Rows from block 2, named by matrix and row number. Rows with one number belong to one neuron. Each number is 128 + 24 x the weight over its row's rms, rounded and kept within 0 to 255. All counts start at 0. Numbers have three digits each. After the name is the row's rms in percent of the matrix's.
# gate: second MLP gate (model.blocks.2.mlp.gate.weight, 384x192), inputs 0-95
# fc1: second MLP up (model.blocks.2.mlp.fc1.weight, 384x192), inputs 0-95
# fc2: second MLP down (model.blocks.2.mlp.fc2.weight, 192x384, transposed), outputs 0-95
gate.310 150:182133127127153125149123129129132083238125119134131124142127129130136134128122123146147124184111138133121145115139002136123172142129144124119117131126096122094128126129129105141146130097131085129091121124127127127078116113144105128137139080116130101139124123124135129128126105144136155128
gate.311 052:146107133108126125148139129129147127141124162136125132140152143143176130124108255127129142135129124127124140152154118127078147190128131122085117151066125128135128125132129127117177129091128122058126130131099172137158125130129168135143128100129139065128177056138128129133140154127122122115
gate.312 097:089128143128125128120116129139122130150094129134128131137120153139131071161126078114127162133135140164153131151126124049118128124133127139151151099128146100097125129130125109111088128091151116128132129070138131183128114129071145126120131130039123128141136136126130137128114158128130127118
gate.313 097:088136130121155127124172114126128117127127125132111143125128129101183128117129183120131126106126206143136133127130126211142124127244099155128124126128128146107129128121161129136089126195131128110107128127122156126116154126223128108128138112137140155129182128127136130146124127128126134127
gate.314 159:128126118064117141124127126127113119113132133172124144124139128133121129125133109129126074096136101115125124131129149131134125143124123165129128125146097153133122150126118061128124129102139156128127110119136128114129128129124128079126128143134133130125109160133102127130124130130128142090
gate.315 127:076131069081110107105124128133136132124186192148150097119136152123125137102080127130186123126081104129156131126131162127218127128143152131160115129128096118115134128130128122135166146096135126126088130127195122155130130130130125076122137121099129128155129125128127111136112137130128110122
gate.316 099:111129121202118133153123139125135186117125121129128128127130113106125128131127134129065146115131103130097129130127126122137062148101120126127138099130082128117126140128125116145128120075166193115126129143135128130120128110169128130127131128124094128128127155214128129194127095131136128128
gate.317 046:132123123128131135126127141102128128166128117127116143128126124152128129113128135135126180149124128140129127153125118128126129127149074120208128127128107129161141128128150134136130128174128142128137138176123128154128129128128129108127142101126125128131126139088138145131127126128209140128
gate.318 069:140128169108139120131116088130120148116120136147130122143130097128098129151097046144132124082131118141114126127196100130121121127104128116152128137137041144131118113116128131128126124119111140143127136120119129079134168160093132221129132163130130129132129116126129116153131138128090128126
gate.319 076:117128127125151125132119124127120117129128255116053128126128128126130146126129149128190156216152133129140124123124062131128148129139127142129132132128128137122126119096125137128128129128071077136154118103160136138120131131127131129128127118127131106124124110128108132128156126123129114127
gate.320 059:119128128130090125106131121127129118077118122142118142134141189153127127156142025128115133126127131143129136128128128119047102128078131094135127165201091128136137128127120148126129127116126172127124122123175130128130132069122104128129129104106126125184132134126128130129130132122255126104
gate.321 051:128124141128249084128128116128128128130128130128128183120132106129138132129113000129100102050128128127128130127124123121177141127075136128122086131163205128101164083145122147128128107119114094123117129131203128123146121128144128132124132130146102111132129132129129109128126132128128128092
gate.322 084:163131114121120128133125127127092125162130118121128128161129063128107089140145106135110139128130079127128149132177128127141096128062117132115143139113127134163111121136127131124136131130144135133119094119133110107121128124127120139132100128104057125126123133161132113127172130127134128113
gate.323 098:133129128150128147121143068138127089143121121146129156113164142123127183142124138101108125117136106130128134134133135128135051125102121161139107114140129132129122109128071132133124083079131129131117072128124096127127119136189101077139144127132083132107109124132124127125131130134111119054
gate.324 089:119136129119000086143157180128129128127130134131057128127115127119114137137129111153127126104125157132130124126129107137144127135124113133128126128180117120049127129122131136141117048128127127129165165185128129134127143127069115140136143127115129125117133133126114125147148129130126131135
gate.325 063:052123125128134128126127128129105154118113131115097186114100070123127132179154135145149128132128128176126104129126108035124141134127157126129144122128130127086111127127128168111137143021128088154133129129132125129132127139107136127140137136128145120078135184132125165110128132181135136133
gate.326 067:130127122130122142187122132140121128131129129126128063094128129127126138128126148063109124117120121150128235127121109127056206127114106131126043129140128119052127126138128169124102168137119123215128134090130133104125128128100141129132129128138141134106124127124128129138133106122144134137
gate.327 057:132095132134124142125126080136125128127144128126130125129123126118037118127130075097095127150132136127126179129152142128151137124128087128127131126119138128164151127129128127123110096126122113200159141115129136136124131131114178194128148096129130115115129162126132133145114142131133134126
gate.328 079:171129128132136130128145117118131130124126127193131105137142147122188133115109127159075148116132128188120210129088117134118147127145090111126129124139126124139130102126128113121128110128134171152121127129117135123119135128122129122129127128121138131128128126137128125101126126134100161123
gate.329 168:144128134111116132106089122156128141152127181080128127129128120115033097112130126121135123064127163062129135140125128133121194149114208134143128109115128145097108131147148117206128128124123129127185128125131129122128128110127132126113092130126127068159110127151119126130084109128143107128
gate.330 082:135107123126132098121154128128125127172189129128152122126097128128158127134126125128129130128109131128113130128132129039125128133124145157130128124127129146126115129165126128147115126127127143067238129181147129128131125115130214125112163121128125127126125128073122148059115142132127129145
gate.331 076:070184132124128128134089128133117108142114130129023144111128131127130119109135122129130120107141076127143132119132129169132137128133131109129137130147131118128138128176143125136176130129112128123129117145128154129121123109127147091134134123081114124163140139196125093132128127135210128122
fc1.310 127:116133137155123134038165134137138130095134124136128128125194124126124096126110133128128128123151132112128148126125169135109102128111185128143132114124080138126140140129134127093102129171156170121143128140144126130129105151133109136120119122140111128127127130197124118129115126128136128061
fc1.311 066:127122132133113131129128111136128141135125144126133130133146118139147121118118126130129138128125111106126128126149122199116111129183130128139128117126129130123121132126127128130123123150057112158115119116133129128129129128166129150122127206106128135148130111176129120130117123128166107132
fc1.312 106:123128124125149131127207096074128127116128120129129099128128127114092127128137130141175129109110117129110108128130188161122132126120127115122059134091155128138128136137121143126119127213120156134123122105128128123121128131175129129127128128128165134128123111128127133102112130128130123134
fc1.313 092:136133097151128125117091133115125163128055112125133105117158129133127129129141100157121132130128079106121118090126118133122129134128147129135133128132136135128125148116118128127145118143135128109160117132127127096130109128126174144158121135126114120129131154135112072128128128128124129159
fc1.314 152:115121099082142112125167123121140125113167121175149128113130128136166133129128030129118131129136129105120146121136096128137128129124084128129129106158083165204117217127129100184124143129131136147110125129124125121115126149121116112137126128120115128127112154145106128132119129130126131126
fc1.315 154:066130102123145122126128134142128124127099130126130127194109123133124135155094128126180143126121102094128125118128183082136098129126135128130093127136121129121149129128166129131133146123154119127116138147142111142130128161127117128111109128213138122131128160158128162126104135200141072125
fc1.316 099:110111129134109129124154127130130141136129127131131123172121122125128188130157142133130179108133128151127124155130127155121127126049112127109130128195137128145120181121127031122161018111129125129150131130128081128129125130132127136118121101129091115114159128131139123133127036128127126152
fc1.317 046:175129120128105128203122168131136129110127127133129128067097150129131154128127119129129157198128127105128132130129124124127128128128128127175128129116112128193130112128117152127130156136160107108131125144112128092131186133079128121126128120248127129127128188108113128111107126128216130139
fc1.318 066:072128134131135115133137128120126132170184161166129128135123114168129155125102098109143100119128121115126126131220122147167128163128127128126108096160095110099128130123120139112125165131128150128129139125129124128156144129045075183128126125155128120130130130132128107126114099129033173150
fc1.319 066:000130127113211140128104131128133115138125128110155176134120123126109129138082131124124129130138126071147127131126129127128167131131123126128126128129134126128124122130087119154187128110092168133157121126128131141132130135168122118125128125132131109128111134123106141065156117132129117198
fc1.320 052:129124128128146118130080128122076136122128128128129123130126118118115128129140135139090134172128163128123119195128152181145120131135128124129128132127141129128125139103110152108137129152130122164131103127080130115128128124129126083116143100132153147093137156034128130132119137128100127144
fc1.321 059:130129128111151127115128127128128132132125131128135126192117117105114130128128129129170255135128133148130129130090123163134140138143135150131128157125111136123117151128129129128128132128125125128126127125119122132128074125109133090114126128126127126081136145134130125128140120146096108131
fc1.322 075:128135148159134107130130127124135144128084116119127127106126007088130129129130107121149125236127159127129112102125128128140125164101127145129145132141122133127118080127124190119127113129128122138119161130116126126129128118123127154130135157137133121133147131085128112127082125127114129135
fc1.323 097:130125129155128135113136128124129150144132125127121119129139135128123128141134125126149128117129142111133120141126147091113133177150126157128116127071114128142121124129128143127137198053122136107143122140125108095121128104205106127128136131129117080131129130133125133136141255145086126125
fc1.324 092:084126132125127120115023080129129127023134128119126123130155155123140094120136168095140128128128127127153142098130127101137127152140131137117125012126127137186118045141133122125127126088216136127106125122115136128128123138128127125129122134135154128128110124121127130117128128133126128127
fc1.325 055:128135150129128123129076114132128128127123137131114128126150083108042127130064116047131137151117188121128103145179176179091110141137133138128174177134131103087128113129129129128125200092130139128153120142132121128128128066157131139121135179116129128128129136133128125135127131113127127143
fc1.326 060:132138118109207118128104126130128130139135067136128069092124128130167128131018128135128149095127125141128125200136100129126050130123115127130099128127133145119146128123128136137139148101137120130188089126131128128105122125129130145112128127108131128129128123128129117124173112128130114196
fc1.327 058:130135129086123129108130098129126116165128125125137130137078128132125128137137130128130074129128140064128140122174126136130128123132109129126128138108179128102126128141124155255128125144108128232157134102128131129128137111129128128128146117129136129129134128116128122128118133121127179199
fc1.328 082:123105133128112140139098136123134128123132126137126127128128126120091135129162127101181122131128127052160125131133161119137114129127129128130126132137116152129145181137131091144129144130124117088149130123130122126128125124118127113123107116126126125132118111113128129153128128123164123135
fc1.329 187:134133141127123155116127132145128117169084163137131127125057172114086099126127184129129096129135122143126129127138143218133130129128127125129128129125136133166129118164129137123126128124125123130126130128129106143129130136170128128126097119130128131102131120094150129121061126164140133129
fc1.330 063:126145160120073115155052124128127099133128126129182129167106127127139127128166024123175106133146152132111127123128128126125132095136128127126128109131126128177127105128127126129120103132144128123123127122135125126128153128085109129143132127129127129125123128138132016128131169124127128128
fc1.331 073:124115120130132149074106128131138130072042128136128089128140128128136197129126132124126128126127138134081054134126121134128139132135146135123139125131125135121128141129105129132125134131011131124124129175118119155128128127113126126154127134009127134120149128128130118133194113132126142124
fc2.310 137:133123106136022141164144141152117124129128118170149122148128069129131128144119147129130124154109138126129115084144115090124152144180148131122134129121127126126082127127117132090055129098128127085131166127130136196149167157129154148125128146098118100140116126091122130129126077136128148106
fc2.311 064:133128165131132114136189128120130121126128126127131128135127119130098108115091125170150105138128129114116123124130134124000097180119128199143106120133092185111131119128132128128128123080129239128130127152162157129126125119128145126141165134125128127123127133148122133115128132199134136114
fc2.312 092:141115127128124126101120127144133131128118110193128128120122255135048127139097128102129146128026126129126128184129150122123130136129159139124138128150124126136130126130134128126128130139131125137129153132127230129123110131126124129123131125128164137108128125160154122123118125193139115122
fc2.313 084:154127141128120126132130133128127140129086124120128047128130128131116125138133142129123209128132130130125056047167144133126125127154067128119131158085105128154126168097131096092103129107133167114132127130101089146131135141130134127143130127225130128141111136099113129118077129133077102127
fc2.314 158:128169163197175127116131134128138143120128132125132128143128148137121128101197127126130140118083168149121128142128132225126128072124128126094133129082128130151181080129155118149128133152096135138090152133119128129128119108137133145128101128080119128117139131175125128101103088129129179103
fc2.315 148:135139172128125174122123096126127084122128143143156191119133117129124110089128124109120136124134128127128117114119127150165116126129107165112127150127129113132138131139138116155142119127126139149126118125129137085132158136128125126131142130124140140146160130136129132129107147130086216146
fc2.316 100:121130143147151129141072130128137139125126130144120113120131134129112099122125161104197129128115251119122139132162146128127133148109113130130110125190126128135126086129118128121131129138127124128133088128106124116124131154125135138129166123127131131128129130126130126083140163128149132127
fc2.317 047:127130163122138123134131104115129128131129127146111130128130128155128128130151123164097100132123140113132125128173130168129131190128126110058059134100091128099114128130127094134088113128125113129132130129126117129135128102135128127130137128127161128130109135131125130145129132046130207166
fc2.318 070:124151101123166192136126133129150143113130134151128128146127066110123134177120118140133135127144150146128201132138116098151123128127139130128078047066160131132128138128195131131112119203134130128124126128123128120126136112133127173146141128124167127113141137128111122100126095138130125050
fc2.319 067:127124128116133128097129088127132158132127123102136157128123167137126128129136172157125128099161105128146190132155120129099127131129147111140126153115128152157140112127098125128146182132134125124127103124156091128075129128128107109128112110127128123129080089131128138127140146141127123129
fc2.320 064:126120157129147121129130128121131182156130120108115139133118209129123124156136089000148127128129133129131128137127126130129127127128134111135103131128128119131128075125128128137128129133121102117130105103112128135113122126129107141128217139142130125120130128129145137139154122124062125128
fc2.321 071:132127111129128121123044126127150109120127170129138141136124135126113127133132131127134255133130129163109127114123128135170122135129119129114129093137111125101129114128144146162136128128127133126129128089148092129128128155138125124136168128127128130124160125120096128109126129160131074104
fc2.322 079:124139121150109137129094154111128136143129126142128126128128137133155131118145117170128134128121136127127139128115128125127095090132128128128125125133130130124125132126091136128126048123134124122109128154059107191125127117117121112134128144138098129164082136129125138143186120123133117125
fc2.323 115:161128107126136130078136166125128100112126132117128148124122110129128123151129119129136137108128129129128114106129156092127165144094118126131110119121136102125052139127139136127066041117130146129116122137093126118127132129127127019125124128097206159124158117115129158136115105115088127109
fc2.324 093:137176111128121133126182126143128190126147129132142128110165148164164126130141115107119110108124175125128127127126015047151137112128128132145140126136101116130127128130128185123135117137164128094141125130127119128106128114141128128128079126136135127124148127108120127095129135130128124138
fc2.325 055:128129125109106126129128119101133153128135133199133141133128101127125128126145165125115129128125128125132136158180128125128117134117114129160132072039113118129139103128135118132140171087146136081143128130126134140066121090126152135158203128127163197135127119131161129116116150125124133121
fc2.326 063:127128131095113133156126119116126130130128134125129134128077131127131128135128129103134134139117128129128135142244094125123086066153131135148129139144125140130185111127048127143127126130158131131127127120187146129109113131126122132128093066141127128151113128195137164117167117114060128128
fc2.327 060:133149136126121144128127128125234118120140155131136132131128134120175128129127132138051150086113126128130100128123129114116126139137117147032129151121131123124114072128130121125139138127129126128133129133125082132136119147149134107115123130126136128128128128154126171125126124134116128131
fc2.328 100:130128117078127114184128111129120163128137121128129127127128029129152121118120136128148145128061130133123118129159123242128128097153141125000119125131103144123151131117128129128115037122130126128095128130127131138125128128131076127130143124120120115131129136141126107113129129130174147134
fc2.329 178:129122031139131128125127123149121103105199119148130128160101126132126146130127134126065148130111131148128133124078128043134135136136128128124136219105133145110099112128137133115130115229126127100144096128094148112123085134119123125134137123128113143079128138163128118170147128124138124130
fc2.330 076:140128145129122083133128133137127094116116122129128121118128096109124128128129126127126114121126105123154136148098136080107126121055150138128105142130108129188137119128097140127128128063115133097135128153128134129126118216122124131128220127129076131129126142132129144133128122127105126122
fc2.331 072:118121080148141063168121132128128111067130113164123131130123096121069129128135125120184130127125109199129109127128197126124026143137126145124134130128130129124131109128110128125115126136133129115113124129139125130150090126089118153129126125096127081110116112108119132118128232162119149091